From a checkpoint of a small masked spectrogram model.
Data: trained on phrases spoken by 400 fixed synthetic voices, 39062 training examples.
Rows from block 2 of the encoder of a small masked spectrogram model, named by matrix and row number. Rows with one number belong to one neuron. Each number is 128 + 24 x the weight over its row's rms, rounded and kept within 0 to 255. All counts start at 0.
Before each neuron's rows are labels from the 100 clips, of 14848, where the neuron reaches its highest value: "strongest on" is what is common among them. Only what is clearly more common there than usual is listed. The data: phrases spoken by 400 fixed synthetic voices. In brackets: how many of the 100.
# fc1: MLP up (encoder.blocks.2.mlp.fc1.weight, 768x192), inputs 0-95
# fc2: MLP down (encoder.blocks.2.mlp.fc2.weight, 192x768, transposed), outputs 0-95

strongest on: /w/ (89); deep voice (68)
fc1.745 [103 140 185 137 160 115 174 109 146 152 110 143 124 108  98 151 124 110 110 129 127 124 125 133 166 125  99 133 157 111 112 101  93 137 126 197 157 117 131 110 144  96 116 140 102 154 148 156 153 122 138 133 173 114 162 110 170 138 130 148 126 112 136 115  87 119 120 111 164 156 139 166 128 141 130 141 112 135 128 120 112 142 139 151 111 141 119  90  85 116 118 142 121 145 102  84]
fc2.745 [139 133 120 153  99 146 101 101 140 148 156 175 136 150 145 166 118 104 129 127 141 167 103 141 132 104 162 145 106 132 101 158 136 161 140 122 110 144 154 126 130 135 173 126 145 145 103 146 139 160 158 158  93 148 136 138 133  91 131  88  84 130 119 120 128 144 125 108 129 107 134 118 172 141 123 137 134 169 131 147 149 106 114  95 143 129 118 141 118 156 123 110 128  97 143 119]

strongest on: mains hum (36)
fc1.121 [113 116 140 115 132 131 165 142 190 148 115 122 150 148 130 142 131 168 154 147 124 105 133 172 168 109 139 141  89 184 135  92  98 147  64 125 120 135 143  95 129  94 134 124 154  85 141  95 112 157 141 121 115  94 116 128 156 139 119  81 184  85 137 119  96 156 116  95 115 130 150 149 109 140 164 123 128 115 156 175 118 105 156 143 150 138 129 129 147 136 160 153 154 108  89 166]
fc2.121 [164 149  83 141 140 117  90 104 108 134 143 128 141 148  97  89 150 119 108  98 124 146 100  69 123 109  97 175 163 107 139 165 167 114 133 109 131 102  85 149 119 177 136 129  60 180  97 166 106  76 113 121 150 171 169 124 122 137 144 122 130 166 134 151 169 153 123 131 160 144 136 110 125 129 113  96 118 124 142  96 121 152 127 158 114 145 117 128 158 109 139 101 122 165 125 123]

strongest on: /w/ (83); deep voice (69); thin (high-pass) (30)
fc1.620 [108 109 115 153 119  98 153  69 139 163 140  97 154 118 119 134 155 111 103 119 120 112  72 156 177 115 140 127 149 140 126  92 145 120 141 132 119 139 142 143 118 150 141 133 110 173 106 117 149 110 148 132 113 124 151 145 136 123 126 130 148  89 131 157  95 130 167 109 129 152 113 138 128 136 135 123 148 158 100 139 115 115 155 121 110  87 104 118 163 110  96 166 175 133 109 117]
fc2.620 [113  97  93 145 148 128 124 155 169  94 133 133 140 151 105 117 150 157 128 156 127 118 153 121 108 144 117 130 126 152 168 109 127 126 146 133 107 133 104 139 166 100  97 136 152 122  94 135 153 131 156 106 164 130 135 119 130 130 106 145 123 132 114 121 206 118 102 149 140 109 111 143  95 127 125 117 139  83 155 127 117 112 147 128 134 157 173 135 128  82 186 119 126 150 125 122]

strongest on: mains hum (35)
fc1.381 [125 137 115 148 105 131 123  89 134 144  93 160 128 134 135 112 118 145  81 135 123  87 143 146 133 161  99 130  99 130  89 123 142  90 134 133 115 154  85 136 121 115 150 112 146 113 147 159 127  97  85 116 136 143 147 153 140 174 128 132 141  95 144 130 147 121 156 125 170 117 104 119 122 133 125  99  96 105 145 151 110 110 165 106 112 113 132 140 123 185  89 110 118 139 122 147]
fc2.381 [140 114  98 150 130 134 107  78 133 118 137 149 114 134 141 132 139 146 185 130 143  89 103  85 143 152 120 140 101 165 110 139 103 132 123 136 121  88  85 112 123 123 109 108 151 149 112 143 142 160 101  83 104 130 132  81  96 124 170 117 171 106 158 122 154 153 113 158 110 126 109 159 126 133 112 104 147 118 137 127 150  48 128 151 141 143 126 137 138 118 123 148  74 183  78 113]

strongest on: mains hum (33); clipping (27)
fc1.163 [112 145 145 179 151 136 125 121  99 154 168 108 164 147 159 107 137 155 134 160 149 132 129  98 137  95 120  85 106 165 118 135 115 115 174 148 152 100 146  79 106 137 160 136 107 120 134 114 115 133 145 122 118 113 143 148 100 163 130 143 130 100 108  98  99 121 128 106 136 154  94 101 189 149 145 109 108 141  98 131 111 116 167  95 124 158 111 116 100 123 141 123 133 147 156 146]
fc2.163 [117 149  95  72 134 144 151 176 113 165 129 178 156  86 154 217 165 113 106 119 113 136 127 133 118 112 157 124  98 110 194  95  89 128 129 132 120 104 125 150 119 133 148 163 134 102 111  85 116 106 149 149 121 107 106 128 122 168 116 112 106 120 114 140 104 126 115 180 156 118 111 171 106 108 133 164 124 103 111  74 112 125 107 131 129 148 120 126 132 139 101 139 135 102 157 108]

strongest on: /w/ (87)
fc1.758 [108  97 170 146 150 104 114 156 144 167 118 161 128 137 147 140 120 119 123 115 159 112 149 110 184 110 100 121 155 127  98 114  86 138 150 177 110 116 111 139 125 112 158 149  92 130 110 142 111 104  79 123 197 101 148 109 164 152 129 146 141 146 131 124 112 105 130 115 147 176 136 131 130 133 116 143 149 116 124 130 142 153 144 168 168 129 130 127 134 116 109 130 127 158 128 138]
fc2.758 [110  90 153 140 116 142  95 118 122 122 146 104 138 155  84 120 135 141 106 132 157 128 100 130 112 132 145 112 133 119 143 180 151 149 139 122 135 163 122 122 110  86 132 134 144  98 143 119 182 154 132 166  67 157 130 124  94  69 150  64 117 135 157 115 143 166  99 130 142 127 114 102 148 157 113 127 122 112 121 147 101 150 165  87 139 143 117 146 125 159 172 143 155 143 138 153]

strongest on: mains hum (35)
fc1.23 [ 96  63 150 115 176 118 102 136 132 153 139  71 101 126 116 154 147  97 119 131 146 157 122 106 159 106 132 181 116 139 117 112  91 144  89  91 113  97 113 116 118 116 116 172 109 126 138 137 123 102 129 126 152 147 146 148 116 117 161 130 122 133 117 133 137 130 104 117 120 121 114 141 158 159 138 133 140 111 165 139 140 159 102 132 155 160 149 117 153 107  92 161 150 121 101  83]
fc2.23 [160 161  85 159 127 144 144  89 144 119 124 176 105 145  94 164 165 129 139 149 147 134 132 114 129 133 100 129 117 130  91  83 108 147 119 149 134 161 140 132 153 119 114 108 172 154 135 116  96 154 134  49 134 111 110 149 146 156  94 132 147 124 137 167 116 137 143 157 121 122  99  86 138 116 132 153 151 124 151 107 187  82 101 162 142 120 107  60 169  86 121 120 125  90  74 118]